python train.py --model="image classifier" --dataset="larger renderings of crowded toy scenes" --train_examples=90422 --image_size=32 --hidden_act="quick_gelu" --inner_norm=false --kernel_size=7 --learning_rate=0.0019 --max_grad_norm=1.0 --cautious_weight_decay=true --magnitude_pruning=0.3 --epochs=22.5 --lr_schedule="wsd" --weight_decay=0.05
Rows from block 6 of a small image classifier, named by matrix and row number. Rows with one number belong to one neuron. Each number is 500 + 50 x the weight over its row's rms, rounded and kept within 0 to 999. All counts start at 0. Numbers have three digits each.
After each neuron's rows are labels from the 100 images, of 14976, where the neuron reaches its highest value: "peak on" is the class under the peak. Only what is clearly more common there than usual is listed. The data: larger renderings of crowded toy scenes.
# fc1: MLP up (model.blocks.6.mlp.fc1.weight, 384x96), inputs 0-95
# fc2: MLP down (model.blocks.6.mlp.fc2.weight, 96x384, transposed), outputs 0-95

fc1.102:597545411511530470476532500500535672573531385550500535523500617554531440621396405500500500462500500444554560549453500500488500468510500535529500546500515500500584443513448602511405500500500500500500500496464490500500514447589500536450500500500463458420500358500555500531500530500533510529
fc2.102:546465500500405479512488463450499500482467447547564541467520413530526534500486513541500394506442457490570496539500500532437525466553500500584586466500500500500500504500569508455363500454497557546500466440408376500485530418530449541541500500636383514500522540498500619461573565418517500575
peak on: table

fc1.354:561510376500500529500543500397421615500546442573562500500591550516591491502500500491510505620541672439500500475527498387500407500500500500510459500562581492500455551578411540537500500500500500577558500456500477510528500448536561500455518415552500511406494500448500512485475518500542500500
fc2.354:500500500559435500461500523500436453374547500477500500527500368466538500390580550484443517533556535500498477500560523446445500517625471564622587487500496491580500492500480500448494500584500593579500500460517500531500430409469429500540511500573409516424497500434500556432436512558457443500
peak on: sofa

fc1.110:500376462472519472500410540500500482484500500500440515500500566474639510500583543474502455540493568545609495500630393467497500450531472500500549500590568446500487572437383593509500590500500500555457500439500475465541551500500500497527594530453500444500535511400484493429500398523518473500
fc2.110:500481430500522449500526500559534500500490593595484500623500514500500400500500487500517446415500500456500500500626365489500466470500500500429509517519540500627527454459488610455500537501460546500557500586466500500511500446502496377506607457538561534452500553449506521500500568469500354456
peak on: mushroom; umbrella

fc1.290:500475453500447449527408514500480556638474500577500500450467470521537500506472500500546500536469512500500500500500500500604521509489432408500500575539500376533478500479500597404500556572588504459500500430540559424513560597500484607548498500339500462494438548455514386500509505562480500500
fc2.290:483500598379465500490545500540518550500495461491466405500498480549500448520436585513531490494560484576427484510550500500494500512436472597584494492529500537559500604560500387500417517554558414500399500500664500481515467500403441534490500510500430553506419395511507500487538500559500518477
peak on: house

fc1.285:500501472554512371389500539516491590531484500500500500500500449500500500501500500520565500516500489500483479490503500419573500432500503605563500459455500436500500573639504463500500564671500500504500577474496609489496458500584499552434555517463403500454478500449521507500521637599539434500
fc2.285:500500500393559520500500589431536500500511604411500500522500497623420500550500542533587531500500437643451497500486474500639500609500531492449604500500407500500500448460498534497524500502538571500432392500500500423481512500500454500500497526439565536498450601500539429531500510500500500419
peak on: barrel

fc1.8:507573475500366527500500500500408481501418509500463536403500500503466500475619625494515437562500459521500500472493585500579508483561411373530473507500541496392492500501500597500539500445563555525500489430533500453517449509370470596500539476473500526459500429522522563428568554518500500498
fc2.8:500447532493463547546500500500500500509423554488500541505559500497500500500529500500498500443506556584500500500500525517349580434463542500500500422500575506500500621500500425540487500522622500500406511500591467467437460481397598564500563500427477408500500462644500519500499406541519587576
peak on: house

fc1.239:540530500500500500565536500500521478500578581579480442500479500553500500500500613517500550615496491500379378642522486500500502488547439500500376520492440500500528500553562500469500455475500412391535500489505461500527477678456500500387467515463500500523517510465500455500587436500511500478
fc2.239:500472482596526478481462534478472521529500476500517542468475413506557500590526500500465465500509500454598500488461606322440500498570508475458602526470572557500465500386500474586561466500545594583466578499500438509500555440536497429553540418488500504435476500513500584438461441421500500540
peak on: pine

fc1.126:500533392500430500416500546559500500504500500629517500516547545459428451427500532483500510567500500411457527500510500465500580417547377451500562490579566505490507563500469507500560500500500520488526615489500500500546503447324477500500527504500500500500527500459500551500480500704495500468
fc2.126:500500463500552500443500410451429483500500502479438504500573545500471500434491518494575500568500507516445500537454500500521547411605566595500517494548574500392531575483649484444511500600481500448588500398500523504500500535445531549410452605448451500500444437512440475540611548530500500481
peak on: barrel

fc1.14:553446438527588500462506500438472500516500513473545494356500464445647450500500500515453551531500550528545480500552364535458581456561500486500500564506591458385491487500483484424495585596512500461543500545449500451491500483587468448549545594500500501441458441568424515545500497423500539500
fc2.14:500500587500608500505526500521500352432500503394500465581519500486442559448558500500543500500500507509415504540500447612485500459500522502558500410500500405427559506468636450465514536500500516420558500554424514537500493519455498541449389565549548510620511500447496475512500500556536500584
peak on: barrel

fc1.124:500481406500500500530540526495398508500500500532500523493500541533570500370500500447476500491528670500543468456526512398500500470569423498500500477558626516394486500487413686500500500500500506500500501435495459555500481500556568497492537483480436523483416500463433500362500502489500500480
fc2.124:500496500500463500417500500500500422487459500503457552526500404513549432421629528475500438461488457500535500472493500473440524453595500537556546545490564550575466518500400500500463500567500612613500500500458437512540526367516444509578536470609490520446500500526477584475511500370472405506
peak on: mushroom

fc1.320:544500528547500510500456529506399544500296496436426500500557500399560500371576555514528469585500512429602533516535473459500500453574500500471548459503582500371448546500500456512569548485527515521558500473521443499500500489524458537489574500500500500502550542396526570428512500537493478500
fc2.320:419528500520554479444470500500585500506609603500574500486461500526498500525435426456559500465530456500500479514416500500541407548500500427413500500513440469607500472500475519500620527521500485500452500558500571534500476478463500500500465451500660500478500439582654520522521521450500368473
peak on: house

fc1.303:450413450355471559500500533500499552526380548521541525500500506510442536410488527500500503628520484483523500500500500482514535442560468403500500585500435535500500471559446510504500500511582500500486523593516620397626553500501505506460501500486500500444500441582500500500551359499478457418
fc2.303:486500556432500500389500525500500469447477581500487500534415509614484606433500526583555500500559465500500567500500461500500500500554450490443553556563390517439500436500518463477498449499556507444527500528500617500649500500402522500496500498424448500491500500542518490525586500554467335457
peak on: mushroom

fc1.180:500489468500462415440500538500510496496457500430552457539587439500630531500530504487603451500516490498500515475484415476492500424602505434500500500582605576472500578558355526572507500490478500526445476442533500553500500490476406492656611488537500500493500537470527556445503429500560469500
fc2.180:444500483420529485376432582500582500546584556500500527432533500500433426534513500452558500374551500500511487465506484500526470574440577492446500500483485470606500499500511500439592538559512544590500500514558587500518526556497455511500500397434605500426477500578526426500500516416490444411
peak on: umbrella

fc1.225:490415500439575480545518521571500525500550404500469464506500503548497500500509565541554500506578581404443512511500348583472562500541500534572500437563500424489602604499541493480500500500500530500491500554476467492500500422448437449500491588493456524500417445470382500446494500568494634545
fc2.225:500533500529504500581588421540520557540497500500465574518576672506534556447432476500511585500453405500483534602500488575518500510462451554473500489541473376427567500397544500433483490397475432482490458500430464517585500530445470473502500530446554568417434547526478543538500500500500492502
peak on: pine

fc1.216:500500407409500348473500500500500500550500500466557500500556500372620489411500481495500572500456528500500557432603500500500500428500516557500478461531543392552500541546414500479500500618500513500495557575451584445515500453568568500492500505506500500421542516417436553616500529500514500481
fc2.216:500500527500620544506523460477504511393623500500449542674500498500500482370618485502441448479497571558500500500500509418395547500500459500599450500500536450485502505520565461482500500500494609548500552500510496500500500500500564500500412536508404446506448500479561500406500500593500535500
peak on: barrel

fc1.164:633535526500388500560500500486553519500460456500593500485500500493500518470500500621500554565500566500506501596500500551399558500419437425584500466500459493500561500612500516346500473449518529492487521500546527548500525540525350500458515510500392516500461534448442485443515584484500500507
fc2.164:575493500500409466500500597549475500463473431488450522403498455500524511431551601500445497542500500526453465507670500496500500482562482577548460389591468400500442500578500524434546524500507500500474437500523500560500488492416507508399500544356427500429500528489500574545500509543500463476
peak on: mug

fc1.311:497500491552450451559500559500516519506490430529500439479560511500598508490542612453500467540500651464513396500618527500500500497598442415551445504542564470500500559500453620500471472521517494456500500500536447500542515500489436512447469578428421539444547470444500465500537418609500500606
fc2.311:500500500447500365429500500495500492500500502457392537539515500436500596500592490551531437449500511488500589558519411471500553412479643559500399453500547420500500610586558412504465455500494500500500500542523500441500504500503584590474500594512500500513500500573407482500590500520500500543
peak on: mug

fc1.30:500500368500500500505451500502500500492371500575552500452500454475500500500500448500565486500566500474500500512492500338489536447557479500563500517493498500500506458445500500611478499500606545500500547428550500500722576456500500489554500500467436414424478500500500500520565410471531481430
fc2.30:448500555454500578424447519500574400418500545500411500500412457585494549388533498500562493421506515500433551500500502514378500577500432469500631500500369500475495435569556451419500500500572511500540500488514528588516500500426500559500500530483448500478500500529540456477591477499500406500
peak on: mushroom

fc1.174:601490500445450401406496559486405587488500500529406407500500411410500505565515500500500515500469529500500500462531500350520483439500527533546500445492435489518458479452409506480500500539415509490592500561500468500500500576584492500500598423535414534500500451367486500500514500500513406500
fc2.174:500500569500474463500546515364622558500500500523500500500500495500633500478500514570500432500500500538468413542564535567444544524501477555594474500502428500477521580493500461487524500500421594615491417592499500609431500514536500487500500471470444518486453421339500533500500482517474496580
peak on: barrel